{"horizontal_flip": true, "translate": 0.12, "encoder_inner_norm": false, "encoder_kernel_size": 3, "decoder_layers": 10, "muon_scale": "original", "learning_rate": 0.0097, "momentum": 0.95, "lr_schedule": "cosine"}
Rows from block 7 of the text decoder, named by matrix and row number. Rows with one number belong to one neuron. Each number is 128 + 32 x the weight over the matrix's rms, rounded and kept within 0 to 255. All counts start at 0.
# fc1: MLP up (decoder.blocks.7.mlp.fc1.weight, 512x256), inputs 86-171
# fc2: MLP down (decoder.blocks.7.mlp.fc2.weight, 256x512, transposed), outputs 86-171
fc1.359 [121 146 105 163 116 155 107 124 150 165 162 214 120 143 157 104 122 171 187 154 110 142  84 163  80 100  96 135  88 138 155 108 175  83 124 116 178  56 136  96 121  70 157 131 148 137 114 114 141 174 117  84 106 100 119 111 113 125 181  86  87 175  87 164 102 126  96 145 108 127 148  89 106 121 132 104 144 150 100 174 162 149 122  98 111 138]
fc2.359 [118 122 125 146 148 111 164 132  84 112 102  91 144 122 137 147 136 135  79 116 124 100 170 100 143 135 129  69 140 129 123 150 143 117 138 131 144 150 122 139 164 142 112 155  95 152 117 175 131 101 150 168 145 117 134 147 152 174 113 167 165 116  93 130 119 121 141 115 169 129 117 176 128 127 156 135 115 105 114  91 152 122 132  94 121 104]
fc1.360 [173 149  94  73 162 163 124 145 148 180 107 115  67 136  64  89 118  80  76 165 114 162 104 156 164 127  49 146  98 103 131 116 156 104 163  77 152  95 129 103 125 181 139 139  78 156 146 113 149 188 134 153 178 137 138  96 112 185 167 139  83 110  47 139 115  97 165 165 126 107 118 248 151 113 181 169 130 194 176 127 164  98 138 102 125  90]
fc2.360 [181  80 139 134  98 101 147 113 198  72  94 171 146  68 176 191 121 162 171 133 175  91 113 160 127 160 168 163  55 156 117 134 160 101 147 160 143  97 122 127 179  61 110 100 150 192 142 203  95 122 132 191  60 190 123 124 106 110 110 156 120 111 159 122 143 132 111 144 133 117 155  10  96  92  70 119 156 124  68  80  68 155 145 138  88 129]
fc1.361 [134 140 148 132 134 133 134  75 167 102 111 208 110 185  69 166  96 131  85 112  97 106  97 125 123 108  90  97 137 123  92  96 123 148  79 157 149 158 130 154 137 135 174 156 132 100 123 110 127 122 189 152 126 130  89 152 105 107 112 129 109 124  98 100 140 137 156 151 102 154  82 126 121 149 193 137 143 137 144 136 125 108 112 114 118 129]
fc2.361 [120 143  80  82 162 146 124 143 143 118 147  65 125 146 107 123 169 108 171 147 111 125 179 175 144 112 170 111 163 126 141 144 136 112 176 105 111 128 161 141 147 136  94 133  94 148 114 139  98  74 106 128 123 129 150  97 135 109 112 139  69 103 111 161 126 118 123 135 174 109 141 187 118 154 142 151 111 144 156 138 126 118 164 111 114 135]
fc1.362 [ 71 175  52  94 144 157 120 129  88 137 167 161  94 135 156 157 169 144 185 133 121 129  46 130  79 195 135 137 154 164 129 141 115 152 199 119 196 114 212 108  53 158 134 129 161 105 103 180 175 185 126 121  84 100  84 176 125 191 110 118  89 148  95 171 108 147  69 138  52 131 154 146  89 138 140 167  23  75 103 193 110 203 106 177 140  69]
fc2.362 [164  86 183 136 117  86 152 147 141 165 103  95 164 121  83 132  41 140  99 161 105  88 251  96 181  74  86  89  85 136 143 154 100  84  41 102  94 183 130 194 165  95 152  72 153  74 139 107  96  69 156 108 156 132 216 104  62  18  74 119 169 161 220  75 138 138 168 151 176 106 129  75 162 146 107  80 246 165 115  52 164 104 168  97 122 109]
fc1.363 [210 100 159 135 115 133 194 126 150  15 143 125 163 130 164 136 129 141  64 176 169 152 173 136 203 145 161  98  66  98 142 147 178 161  87 122 115 176  82 134 114  99 168  84 163 150 142 130 109 140 151 101 127 129 150 148 191 105 128  58 110  87 133 108 147  99 106 114 114  76 172  72 164 178 138 101 111 145 132 130 101 164 119 120  80 192]
fc2.363 [117 133 162 126 127 187 102 122 125 167 123 139 103 130 138 200 148 152 171  96 133 128 131 157  87 147 118 107 168 157 144  99 105  95 138  96 141  72 108  71 137 139 101 118  67  91 106 149 155 123 118 142 144 156 145  82  94 170 112 174 130 111 158 115 133 157 161 137 122 143 135 162 136 101 145 150 155 116 153 114 107 135 110 107 136  89]
fc1.364 [195 130 137 148 160 101 137  92 146 168 121 158  74 109 142 133  88 138 131 112 154 135 132 121 142  70 118 149 180 155 195 123 170 123 163 144 174 124 114 103  86 157 125 161 140 156 106 159  73 113 130 119 113 129 123 137 141 102 120 128 168  99  81 130 120 146 164 161 148 127 155 151 106  92 128 101 152 159  88  78 175 158 117 161 110 118]
fc2.364 [102 132  68 106 156 132 168 143 140  67 116  81 111  65 127 160 139 113  79 119 143  90 148 141 103 195  94 133  85 110  73 153 162 103  86 126 123 123  55 162 165 114 118  93  85 145 100 141 109 188 110 119 130 132 197 117 100 165 118 110 102 200 184 137 145 141 114 126  99 154 115 119 138 152  90 182  88 118 166 186 101  95 167  99 148 108]
fc1.365 [ 87 157  95 127  64 183 156 100 131 126  72 173 180 128 108 195 137 138  66 103 126 136 123 135 116 102 155  97 245  75 153 175  79 166 154  81  51 172 158  79 127 127 123 121 128 147 151 106 189 143 111 162 144 182 182  97 156 167  21 117 125 179 197 140 165  97  88  90 101 143 127 127 138 147 115 126 171  94 127 150 145 110 120 171  95  68]
fc2.365 [109 142 103 149 142 130 134  70 106 136 115 133 109 132  99 124 138 149 153 156 172  83 160 165  91 159 141 127  93 142 182 129 110  89 102 139 113  88 119 176 109 143 137 157 139 165  83 145  92  86 141 126  95  65 126 126  91 139 120 148  94 144 102 162 119 157 139 126 130  77 142 116 119 145 140 165  88 174 132 163 138 124 117 123 145 138]
fc1.366 [108 195 111 121 168  61 102 193 137 125 114 108 134 135 128 154 165 118 162 158 105  94 121 137 110 139 143  53 121 121 113  68  94 107 131  71 131 152 134 153 158 107 119 112 108 150 161 130 146 159 108 138 123 137 109 233 108 195 112  92 158 156 137 127 154 130 200 127 143 114 178 178 127 129 159 127 176 129 106 155 129 152 177 181 110 157]
fc2.366 [ 81 176  98 115 158 174 144 146 136 123 111 142  90 155  85 114  77 134 159 144 169  86  88 204 109 146 118 145 133  81 108 172 158 155  73 105 129 111 126 143 157 125  99 149 111 117 137 107 163 115 168 143 144 115  89 127 139 111  51 180  95  93 112 156 151 117 157 174 106  91  78 121 182 128 107 149 136 128 157 161 149 117 141  91 116 103]
fc1.367 [168 128 175  95  93 152 180  82 135 157 118 102  68  61 172 159 127 135 114 149  34 172 166  99 124 101 126 107 156 109 172 145 117 101  83 173 132 102 161 122 143 117  71 145 156 135 143  89  79 132 170 125  38 131 141 147 147 124 121 119 145 140  95 140 183 113 160 134  67 113  72  90 132  69 167 124 130 116 148 151 166 107 101  92  78 129]
fc2.367 [111  79 153 136 150 121  74 162  69  70 156 156 126 165 131 113 121 108 191  99 182 141 127  92 122 135 158 166 122 136 131 148 115 104 134 106 152 149  39 106  60 109 191  97 129 134  76 166 115 132 181 127 155  77 189 131 102 107 150 154 146  94 105 154 123  97 120  99 151 129 153 146 101 146  70 139 145 126 148 120  87  97 168 115 132 159]
fc1.368 [138  84 130 146 103  55  95 161 120 147 192 145 112  93 152 147 152 147 136  78  93 188 108 130 110 146 121 110 138  92 107 203  95 135 144 120 114 226 202 106 160 143 148 144 123 126 142  14 147 120 193 119  99  31 136 125 181  75 124 165  46 196 102 151 137 112 132 147 151 165 148 102 114 145 180 145 172 128 151 155 114 126 183 103 122 136]
fc2.368 [170 112  29 101  91 146  81  63 156  80  91 121 163 110 223 127 127 104 126 234 148 114 204  90  72 126 148 152 121 160 183 119 137 118 164 111  73 162 172 125 152 147 146  81 214 135  59 182 143 127  62 166 208 141  83 143  55  77  97  38 204  81  62 171 200 187 138 175  99  62 194 108 189 140  65 172  59 185 112  69 136  68 141 109 133 149]
fc1.369 [118 114  97 179 173 121 170 112 106 116 152 133 138 175  54 142 144 180 131 191 145 103 144 137 154 135 107  88  78 118 170 140 153 157  87 143 120 121  98 142 123 124 106 162 191 106 112 144  99 118 115 151 157 127  87 148 134 145 115 104 138 115 105 147 139 128 152  92 139 175 124  57 120  99 164 122 167 133  96 127 155 115 135 155 150 147]
fc2.369 [105 197 105 121  73 115 130 173 122 121  95 102 121 158 158 108 130  91 123 103 147  84 134 174 109  89 132 130 176 145 105 119 102 109 114 129 144 121 120 108  84 102 155 145 101 123 139 129 148 164 130 109 112 129 143 131 145  65  85 186 108 157 121 124 118  91 150 153 149 147 131 136 165 112 118 121 128 112 147 110 100 136 165 146 104 119]
fc1.370 [106 120  94 110 187 193 120  80  58 133 130 169 167 127 139 103 101 159 142 169 119  81 123 172  91 114 121 132 114 143 191 121 193 159 187 143 117 164 132 168  55 121 127 112 159 127 129 147 103 171 174  81 137 119 152 127 128 134 102 128  79 148 166 163 148 158 159  86 128 177 169 107  86 109 183 133 145 137 135 160 127 129 135 161  86 149]
fc2.370 [113 170 124 192 111  88 146 193 102 108 107  86 129 136 160 181 117 116 121 119 156 133 146  95 135 134 101  85 136 153 129 145 112 131  91 161 149  79 138 132 168 144 156 108 132 120 138 124 143 151 130 115 123 157 123 140 135 121 124 129 171 135  82 115  94 141 112 143 153 101  88 144 192 138  76 126 123 158 114 114 104 137  96  97 135 124]
fc1.371 [149 133 120 138 149 134 177 187 114 154 119 169 113 153  94 146 128 118  60  89 157 127 117 105 195 123 161  82  94  62 193 122 163 108  48 120 108 161 100 140 161 113 144 116 156 126 131 171 105 129  99 128  98  73 125 114 166 159  71 117 117 114 125 118 139 149 132 139 140 131  74 139 163 140 108 149 143  88 174 164 132 150 128 189 126 136]
fc2.371 [ 87  73  98 157 146 202 103 150 138 132 100  95  86 137 124 177 153 167 154 145  74  70 139 112  31 212  73 192 165 144 122 129 115 153  56 114  83 127  84 112 176 153  88 146 156  99 118 177 244 194  42 224  51 173  39  90  63 110 129 163 197 163 181 100 179 150 150 108  97 201 135 164 135 143 111 101 116 165 131 104 218 123  72 148 123 113]
fc1.372 [ 93  75 169  62  41 160 159 124 130 119 132  84  85 132 134  99  93 145 161 122 176 109 192  86 145 137 103 150 173 172 158 138  50 114  93 104  60  86  99 201 122 174 108 133 133 100 139 102 125  93 139 179  93 124 174 105 159  88 154 140 135 120 194 138  98 146  98 126 150 133 159 124 124 136 107  96 145  88 188 149  97 158 143 130  92 134]
fc2.372 [170 128 130 153 187 140 108  89 176 112  94 175 117 164 113 115 213 135 139 107  99 205 112 155 106 130 145 170  86 124 157 134 178 170 154  98 133 138 201 118 125 100 137 123 159 153 100 153 131 139 138 100 109 151 108 162  79 146 114  98 114  88 110  77 121 133 179 125  83 160 100 130 149 111  91 151 136 127  96  96 130 110 132 179 119 109]
fc1.373 [157 139 122 183  74 100  99 150 161 171 114 137 157 116 121 168 133 115 121 150 105 169 102 123 110 193 151 123 133 126 176  57 145 126 138 125 160 115 115 175 176 131 114 157 132 144 122  90  78 100 109 166 161 106  88  97 113 183 134 115  94  57 131 128  91 109  93 135 102 122 121  81 138 100 161  74 157 167 118 128 148 149 162 100 140 139]
fc2.373 [175  69 127 110 146 124 111 154 154  73 130 122 113 140 160 101  91 182 137 170 117 151 137 106  83  86 108  95 150 108 159 137  89 134 165 119 146 107 120 131 115 120 197 187 124 159 150 156 139  67 142 115 109 104 165 148 131  98  97 101  55 134  80 128 160 148 128  91  88 163  97 122 125 124  97 129 117  91 150 105  87 173  73 184 140 137]
fc1.374 [158 101 144  98 127 133 163 119 205 104 111  61 174 121 162 151 142 118 105 105 136 121 103  82 103 119  77 127 159 137 110 166  67 153 129 129 116 155 134 153  94 124 144 142 106 144  95 134 114  84 132  83 195 146 162 141  74  85 105 111 135 123 102 124 142 107 121 123  93 186 174 127 106  83 136 134 117 157 157 147 109  96 170 114 116  82]
fc2.374 [ 99 171 124 122 127 117 106 106 127 110 149 156 138 135 139 142 102 138 119  90 143  96 117 127 152 116 136 159 115  93 172 127 168 108 159 162 138 114 130 122 115 154 149 123 151 128 135 121  68 129 102 125  60 101 115 137 138 170 182 110 178 104 108 102 102 166 129 126 113  84 105 112 146 139 118 140 112 107 107 155 115 176 138 141 128 143]
fc1.375 [ 80  82 138 156 121 104 137  92  86 125 109 130 190 111 214 157 111 189 169 147  96 102  60  63 105 132 109 140 186 158 158 136 193  86 134 127 121 125  87 123 123 183 100 116 126 143 125 115  68 176 100 117 139 121  97 181 118  83 183  84 155 235 176 185 160 102 158  96 187  86  45 134 125 119 138 118 135  86 127 148 126 177 103 177 172 115]
fc2.375 [192 199  80 118 169 118 116 133 157 149 144 176  58 126 106 120 118  83 138 142 155 144 153 154 189 155 153 128  96  65 149 158  94 112 127 125  97 123 132 117 139  70 149 125  54 160 137 118 148 109 112 111 165 147  70 107 126 122 107 162  76 121  82 100 112 195  93 173 121 159 197 158 133 168  75 147 130 123 127  67 152 101 145  81 148 119]
fc1.376 [153 158 189 149 136 144 100  65 129 115 170 123 170 152 146 147 141  99 196 172 112  87 140  96 154 173  95  78 136  65 142 144 126 145 133 123 157 173 130 100 158 131 119 123 118  89 141  72  99 133 169 130 164 135 136 149 206 130 149 158  96  92  97 136  92 188 151  93 112 165 159 189  88 130 127 116 207  27 134 112 136 147  75 174 121 106]
fc2.376 [ 95  60 163 179 216 196 125 107  99 159  74 188  82 117 119 110 123 184  65 172 152 177 105 154 119 105 147 124 153 127 104 135 158 150  96 134 102 154 108 112  72 133 104 113 142 170 136 134 177  58 158 109 165 101  53 158  48  78 134 177  99 200  79 186 133  81 143 138  91 120  46 107 233 158 173 101  90 157  60 136 139 111 186 206 157 147]
fc1.377 [184 178 125 144 138 165 128 147 134 100  33 140 193  89 159 191 122 162 126 109 148  82 148 147 155 195 140  77  95 153 152 107  94 102 104 153 119 144  88 145 126 134 116 141 167 127 118 143 110  73 143  90 182 118 107 141 153 118 176 136  56 121 186  54 118 135 142 103 126 185  56 136 109 170 145 151 137 188 117  76 103 108 146 140 112 154]
fc2.377 [ 96  89  97 181 102  68  93 105 112 111 179 127  96 153 116  57 153 133 112 187 120 153 129 108 128 120 139 134 183 153 159  77 107 124 181 136 145  99 131 118 123 160 153  99 139 193 120  81 146 116 125 128 133 147 120  96 102 123  90 162 153 133 115 181 164  99  93  70  99 108 169 133 103  59 104 150 151 103 132 179 110 125  87 105 104 161]
fc1.378 [124 101 146 114 140  59  84 169 107 109 197  77 151 165 184 102  90 160 146 164  83 128 156  67 136 199 139 123 125 118 150 123 162  86 121 159 101  88  61 125 125  87  99 144 119 137  88  73 128 134 147 163 106 127 142 122 145 123 157  74 154 209 165 152 169 129 146  53 121 119 116 115 194  94 109 142 117 135 118 200  85  82 138 157 159 131]
fc2.378 [144 132 148 131 105 191 152 136 154 129 108 184  80  82 117 119 113  70 119 117 144 179 100 159 110 115 128 120 138 112 140 164 131 120 111  86 126 179 171  99 144  81 162 152 127 156 130 187 155 153  86 122 108 138 164 106 108 130 139 167  92  63  62 115  85 159  94 156 106 114 178 141  80 128 147 105 115 118 168  50 118 121 109 131 106 119]
fc1.379 [151 162  67 153 151 108 116  52 140  92 164 119 142  91 112  91 113 139 113 124 126 134 109 110 149 143 130 135 107 132  92 103  75 112 153  87 151 175 155 105  94 118 197  96 141 134 133  97 158 175 103 140 191 106 134 142 134 102 117 119  80 101 153 150 156 143 123 136  48 132 111 157 138 105 150 134  88 153 134 156 117  81  82 151 104 105]
fc2.379 [104 113 141 114  90 123 145 153 126 183 165 115 137 132 144 169 122 122 134 175 130 150 126 164 177 140 165 160 107 119 162 134 155 122 144 124 119 117 120 116  93 118 117 137 149 104 129 133 133 166 139  90  87  90 148 140 153 115 140 125 216 141 120 101 124 117 145 119 159 111 130  77 134 110 119 180 136 160 167 109 173 183 172 103 129 114]
fc1.380 [ 98 179  93 162 192 103 113 131 101 157 160 166 135 129 111 137  71 106 105 120 119 127  98  86 123 145 158 111 117 166 119 105 102 137 139 130 167 168 169 193  61 140  90 128 105 124 114 157 128  94 134 101 148 113 122 101 125 101 101 167 154 160  93 197 109 180  70 159 139 166 196 129 121 126 168 118 158 134 121  98 158 101  80 181 134 127]
fc2.380 [147 106 113 104 103 169 129  95 133 143 126  90 157 138 103 173 127 144 133 101 130 161 119 152 122 114 121 114 101 167 169 144  62 132 139 185  80 125 122 158 207  93 162 107 156 110 118 170 115 126 116 101 106 152 115  83 134 154 187  72 160  95 146 110 112 125 122 119 129  52  69 149 143 149  97 122  82  99 158  87  89 136 158 117 127 117]
fc1.381 [128 101 161 144 127  95 143 106 146  80 102 112 170 139 226  96 137 139 123 114 139  84 109  39 108 131 173 111 165 147 123 129  97  90  92  97 180 114 157 123 144  77 119 118  76 155  59 129 109 136 118 120  90 121  82 116 119 137 155 131 136 188 137 109 133  61 155 149 143 122  92 139 103 184 131 154  98 118 158 121 118 146  71 164 163 118]
fc2.381 [131  96 117 164 127 189 111 223 132 148 116 103  93 156 134 111 167 106 121 123  83 115 104 165 134 176  95 173  98 139 153 132 145 117  96 122  84 116 125 108 207 145 128 120 152 116 132 158 173 133 107 145 125 121 165 110 140 117 114  74 157 111 150 124 152 168 133  86 123 180  96 112  85  51  85 105 150 149 126 167 169 129 193  95  85 145]
fc1.382 [136 145 146 102 147 159 176  68 122 163 120 111  99 128 130 168 159 133 181  83 101 117  95 115  96  83 133 151 165 165 110 142  85 130 133 181 102 119  86 157 125 103 111 129 121 107 170  78 116 156 181 133  79 134 151 133  79 124 129 124 127 138 138 148 103 101  64 136  86  92 105 126 138 140 153 165 153  86 102 140 129 119 122 113  67 120]
fc2.382 [111 146 113 141 114  94 104 177 114 110 150 120  96 157 136 142 100 105 155 169 158 159 124 169 155 146 106 162 113 134 123 150  90 106 143 170 163 118 137  97 113 120 191 123 173 107 158 152 133 132 152 123 127 101 109 102 133 158 166 143 115 176 136 153 150 117 158 129 136 150 145 140 109 119  88 142 117 148 120 124 106 127 176 166 141 112]
fc1.383 [168 111 151  88 117 145 103 166 123  94 163  73 112 158 150 118 177 102 119 142 180  81  88 105 146 169 131 216  60 192 127 167 159 161 137 152 109 115  98 148 132 128 133 196 153 123 205 103 147 112 150  99 100 121 106 149 154 136 128 163 127 107 103  77 140 157 149 145 151 129 119 158 124  98 117 156 103 137 140 110 125 114 136  83 165  81]
fc2.383 [113 111 125 168 155 122  86  99 103 126 137 188 149 125  78 178 105 157 129  69 131 170 127 174 136 130 135 141 189  71 138 116 144 165 109 123 147 114 166  63 109 126 179  75 173 121 100 152 120 151 105 186 113 174 126 134 144 137 155  50  97 135 137 142  61 149 152 101  92 155 128 139 123 156 163 142 111  79 159 167 134 132  81 167 131 151]
fc1.384 [147 167  75 133  68 112 147  39 144  37 163 120 104 167 125 201 173 120  48 136 155 153  94  90 136 104 185 156 142 118  81 113 110 129 101 122 113 135 151 122  74 160 193  65 118  84 157 101 116 173 133 136  36 153 131 142  91 111 139 172 204 144  97 124 128 128 139 112 149  81 127 173  85  80 151  92 123 134 153 127 191  83  79 211 108 111]
fc2.384 [ 97 132 143 133 137 144 147 163 122 185 148  99  97 121 184 108 141 128 148 166  67 130 116 119 136 182 106 128  74 165 144 144 155 146 153  91 128 113 129 137 185 126  67 116 135 185 115 135 103  83 120 181 187 123 113  94 118 173 116  57 120 116  97 123 161 106 103 177 105 145 134  89 173 134  66 152 111 140  99 122  82 137 206  87 163 118]
fc1.385 [135  92 144 120 165 138  98 138 212 111 170 183 100 123 185 170 178 191 128  42 185 154 144 152 139 110 165 121  82  61 145  98 172 119 175 132 168 143 149  57 124  75 112 105 145 149 122 128  74 149 108 175 139 158 105 148 157 140 105 106  84 170 112 125 157 182 165  74  89 126  71 141 134 114 150  66 107 179 182 165 127 137 152 128 156  93]
fc2.385 [ 28 144  31 127  83 105 104  59 157 128  40  80 102 132   5 163  86  78 154 182 100 105  93  84  63 207 111 182 158 126 148  92 122  99 130 238 106 119 120 189 128 152 156 167 120 114 108 112 174 211 158  79  70  35 121 139  52 144 159 163 166  82 130  93  20 106 131  80 130 195 147 131  90 145 188 142 119 162 129 182  52  94 104 128 168 100]
fc1.386 [ 56 150 116 140 130 214  98 102 145 136 131  83 131 102 101 110 157 118 137 155 159  94 136 128 135 114 157 108 127 105 121 193 150 126 117 222 172  84  79 156 144  95  91 135 155 150 131 144 176 103  98 146  75 110 157  72 127 159 158 148 195 106  92 149 139 104  94  95 175 127  57  65 210 102 109 101 100  97 124 163  84 156 133 122 150 127]
fc2.386 [158  58 211 104  97  81 165 132 163 127 138 222 172 143  78 162 125 193 107 121 141  95 134 139 159 186 179 101 113  88  95  82 131 183 103 160  98 197 121 141  87  96 149  74 146 155  83 178 139 129 126  78 185 180 189 189 175 135  54 117 184 115 147 155 143 118 114 137  96 196  83  82 125  96 147  89 179 124  90 147 155  97 127 139 135 149]
fc1.387 [ 96  68 165 158 151 151 125 122 135 136 106 161 125 112  91 121 161  67 178  95 106 121 129 132  91 210 187 120 125 143 131 139 129  86 166 100  61 141 123 109 110 156 116 132 187 118  65 125 180 147 144 126 167 147 123 171 112 138 122  68 110 153 161 103 111 166  64 148 170 100 145  61 164 122 120 121  85 138  91 174 165 108 151  52  88 130]
fc2.387 [114 225 102 141  75 118 132 140 118 145 173 134 115 135 119 174 128 154  82 156 142  67 150  94 157  58  47 175 133  55  96 173 166 165 150 116 187 109 148  61 127 100 111 153 107 117 196 151 148  85 143 137 129 123  76 126  86 146 123 184 182 117 160 178 170  74 159  80  79 155 125 146  98 102 187 156 161 135  94 119 136 162  74 203 117 141]
fc1.388 [ 71  80  95 160  78  59 118 119 126 140 100 100 114  77  85  98 139 156 111 120 100  92 154  89 109 122 159 165 162 121 125 134 101 143 149 123 137 163  99 112 138 126 160 162 142 115 135  64 170 142 137 124 140 104 161 143 162 104 130 136 148 159 143 163 137 106 147 107 138 104 109 185 145 131 133 126  66 146 134 192  71 120 134 157 168 106]
fc2.388 [172  63  76  95 139  97  52  65 115 113 153 118 169  73 157  57 132 117 120 178  89 149 168 106  78 142 126 153 107 128 125 198 157 211  92 165 172  84 195 160 105 116 100 165 116  72 133 116 100 111 168 136 117  39 111 185 182  64  80 111 136 151 152  51  83 138 164 146 122 146 212  84  72 175 112 162 127 138 182 128 132 114 131  90 162 136]
fc1.389 [137 165 102  65  98 172 141 205 195 202  50 163 186 161 137 121 166 122 137 158 184 142 148 139 116 155  91 122  92 183  71  94 117 121 134 126 172 172  80  73 135  60 184  57 108 117 156 124 121 126 121  82 166 106  60 180 151 216 146 137 100 139 120 160 103 151 116 148 155 135  87 172 171 150 143 131 127 168 118  74 143  89 184 114  85  96]
fc2.389 [148  48 105 184 145 152  62  99 113  75 213 105 116  80 121 144  96 147 112 120  85  71 105 139 145 125 136  98 105  76 172 121 168 213 141 126  72  84 189 149  67 177  85 197  95 143 117 128 166 103 179 163 118 100 162 137  72  64 113 110  76 117 135  85  99 100 159  71 139 141 149 114  81  94 127 124  97 122 143 207 215 143  68 134 117 155]
fc1.390 [158 113 150  29 176 102 100 120 160 114 111 134  95 114  89 148  74 117  98 145 103 163 211 105 148 130 134 134 130  68 145  75 113 145  88 134 110 184 104 161 161  86 178  98 117 116 150 127 106 117 114  84  97 126 188 151 111 141 152 112 141 151 176 100 161 120 151 113 154 121  98 112 152 150 143  79 165 111 133  81 189 118 111 167 136 151]
fc2.390 [121 146 134 160 101  59 137 123 142 166 159 126 142 160  95 136 144 179 130 145 118  57  88  93 124 112 149 107  91 165 145 154 110 147 119 178 118  72 100 154  92 185 115 133 107 121 120 147 133 137 136 164 133 124  89 146 123 147 117 149 156 154 130 153 107 169 136 162 122  61 141 108  95 130 149 130 121 193 109 160  29  89 148 122 138 120]
fc1.391 [194 135  99  91 110  92  83  68 147 115 153 104 136 100 145  72  97 158 103 135 181  99  59 159 131  81 113 153 156 150  86 123 187 151 164 128 144 129 169 138 108 109 116  47 134 101 175 110 137 144 168 106 192 158  64 148 108 107  93  75 125  93 141 105 150 145 131 137 112 119 141  74 182 133 190  90 129 153 161 129  90 110 122 142  99  82]
fc2.391 [ 94  99 121 117 167 174 170 150 143 106 109 139 110 150 147 171 139 152 122 126 118 152 155  84 150 195 101 145 106 106 142 161 134  95 126  95 132 105 104  98 161 185 129 141 141 146  79 126 145  91  93 144 129 108 149 116 129 161 157 179 157 146 121 130 126 112 128 150 152 134 140 171 104 119  58 152  87 122 110 150 135 109 138 105 131 144]
fc1.392 [ 86 101 120  66 100 114 114 141 126 136 139 145 115 165 109  96 108  97 180 154  99 131 126 110 137 136 144 178 140  98 188 124 111 106 115 104 177 160 138 118 154  87 109 118 178 115 117  95 184  83 190 130 140 132 135 138 134 145  80 172 178 124  98  82  98 135 143 151 116 132 188 145 153 158 119 111 132  38  98 116 141  96 124  88  90  53]
fc2.392 [105 157 126 101 149 124 147  86 141 143  83  90 135 113 183 144 144 150  87  99 156  40 142 111  98 113  97 103  86  85  84 161 135 188 137 167  92 107  59 144  66  85 108 135 152 140 130 129  94 135  71  74 120 144 114 125 126 153 170  80  89 129 243 172 163 106 101 102  52 116  91  97 133 110 174 150  85 155 122 134 144 145 117 163 190 157]
fc1.393 [107 155 153 104 110 142 140 101  68 176 142 114 139 193  77  96 152  96 208 197 110 124 107 141 130 154  81 160  87 154  72  53 108 176 132 122 168 123 130  89 114 129 197 137 112 135 113  86 125 122 112 115 182 141 110 141 170 137 174 121 113 112 178 172 106 146  82 149 124 115 129 129 108 162 164 140 122 141 172 160  90  70 210 128 127 114]
fc2.393 [124 111 137 129 102 174 109 124 124 136 134 132 162  83 153 153  85 140  40  74 160 164 131 138 154 119 129 100 155 131 175 170 117 119 117 117  96 156 148 134 137 124  76 133 154 138 157 164 147 115 128  97  89 117 134 110 127 122 109 123 111 173 106 130  92 127 155 101 119 149 163 160 136  73 132 144 129 124  93 109 113 128  92 100 111 132]
fc1.394 [132 159  78  81 140  98  89 108 154 123 172 163 106 111 132 125 131 145 133 142 133 148  83 165 138 172 138 118 126 141 119  98 181 127 138  85 163 132  96 125  91 143 112 107 163 115 146  92 139 161 158 140  98 131 107 196 104  96 153 128 131 151 152  93 130 130 171 118  85 148 131 127 156 105 116  93 157 133 155 164 126 182 154 144  94 116]
fc2.394 [ 86 101 165 116 126 162 152 132 122 121 106 132 113 136 109 117 149  97 161 145 114 103 171  99 102  83 120  91  94 120 119 149 100 107 113 110 105 167 138 175 122 145 164 105 122 179 136 139 150 147 101 113 167 110 152 110 130 112 125 154  98 135 141 177 168  96 118 136 179 128 121 126 128 154 143 170  83 155 140 122 132 104 112 144 141 113]
fc1.395 [146  98  91 123  87 125 150 131 190 122 215 176 105 194  68 112 153 112 164 135 214  92 112 127 120 115 107 142 113 110 105  93  94 115 104 111  77 157 148  98 194 144 168 134 130 102  91 137 101  67 142 152  41  59 128 197 101 122 108 177 172 120 116 133 136 139 120 170 204 122 198 110 117 197  70 184  93 133  79 117 171 114 109 127  84 165]
fc2.395 [126 160 178 136 145 171  91  63  47 176 184  67  75 185 146 209 117 141 105  74 131 127 126 103 197 135 155 251 167 142 114 224 120 156 158 117 192 140  73 146 119  99  92 121 146 125 170  70 120 152 156 165 124 169  98  72 196 125 125  92 100 159 132 114 104 144 204 195  77 149 113 108 139  58 174  81 142  46 173 124 117 128 123  79 123 170]
fc1.396 [195 174 167  58 112 121  96 127 134 153 153 154 122 140 118 154 118 147 146 119 156 148 120 184 124 107 138 107 107 136 122 104 161  91 124 151  79 178 150  93 119 127 104 126 155  68 155 131 143 145  90 120 147 112 104 146 137 125 147 135 161 113 140 152 145 116 109 122 119 164 177 112 106  54 109  94  69 169 112  52  83 173  91  75  73  84]
fc2.396 [ 97 116 114 111 167 129 158 143 124 123 141 136 112 113 118 119 120  90 118 139 102 132 138  88 159 198 120 114 178 113 162 167 122 105 158  97 173  79 118 175 105 103 183  96 134 167  68 117  88 157 145 122 136 107 137 160 145 109 104 134  89 126 152  94  92 139 149 105 123  96 140 125 204 146 167 197 151 142 108 157 147 110 183 144 159 107]
fc1.397 [151 125  61 195 121 181 131 145 119 120 164 185 124 155  92 147  85 134  97 152 148 130 128 150 128 106  88  65 127 112 109 104 144 121 120 146 148 133 127 112 120  92 129 150 119 133 134 187 114 144 138 109 143 117  87 166 135 105 124 114 123 127 159 123 145 137 132 142 162  61 112 133 127 194 117 120 197 122 129  88 102 172  99 165 127 130]
fc2.397 [111 120 118  68 176 103 163 152  71 141 102  98 142 197 160 161 186 146 137 113 113 156 100 108 158 103 205 120 136 103 127 109  95 161 146 132 111  98 103 108 157 164 157 134 128  77 143  70 139 129  80  97 155 132 156  83 172 133 113 164 153 127 132 171  77 158 140 148 111 145  81 150 147  52 163 115  94  95 124 162 126 134 148  35 101 116]
fc1.398 [169 155 115 169 119 105 145 134 185 129 227  90  85  95 142 114 124 157 142 102 136 111 194 101 185 214 106 140 179  54  90 143 141  62 167 123 126 115 151 102  88  95  29 154 187 174  77 113 135 121 154 109 149 156 111 123 100  82 139  87 165 143 145  97 151 126  96 183 144  92 107 105  86 127 103  99  97 180 150 113 169 116 165 178 151  95]
fc2.398 [ 58  78 168  96 112 165 134  86 161  94  61 116 124 109 144 113 155  98  93 167 108 158 100 161  73  80 151  97  62 175 180 162  32 177 146 144 131 175 140  71 208 130 155 127 119 146 118 149 124 157 117 199 133 144 129 140 124 168 110 146 128 162 118 228 122 118 176  98 133 102 126 103 149 156 220 140 120  81 154 149 124  90 106  60  77 104]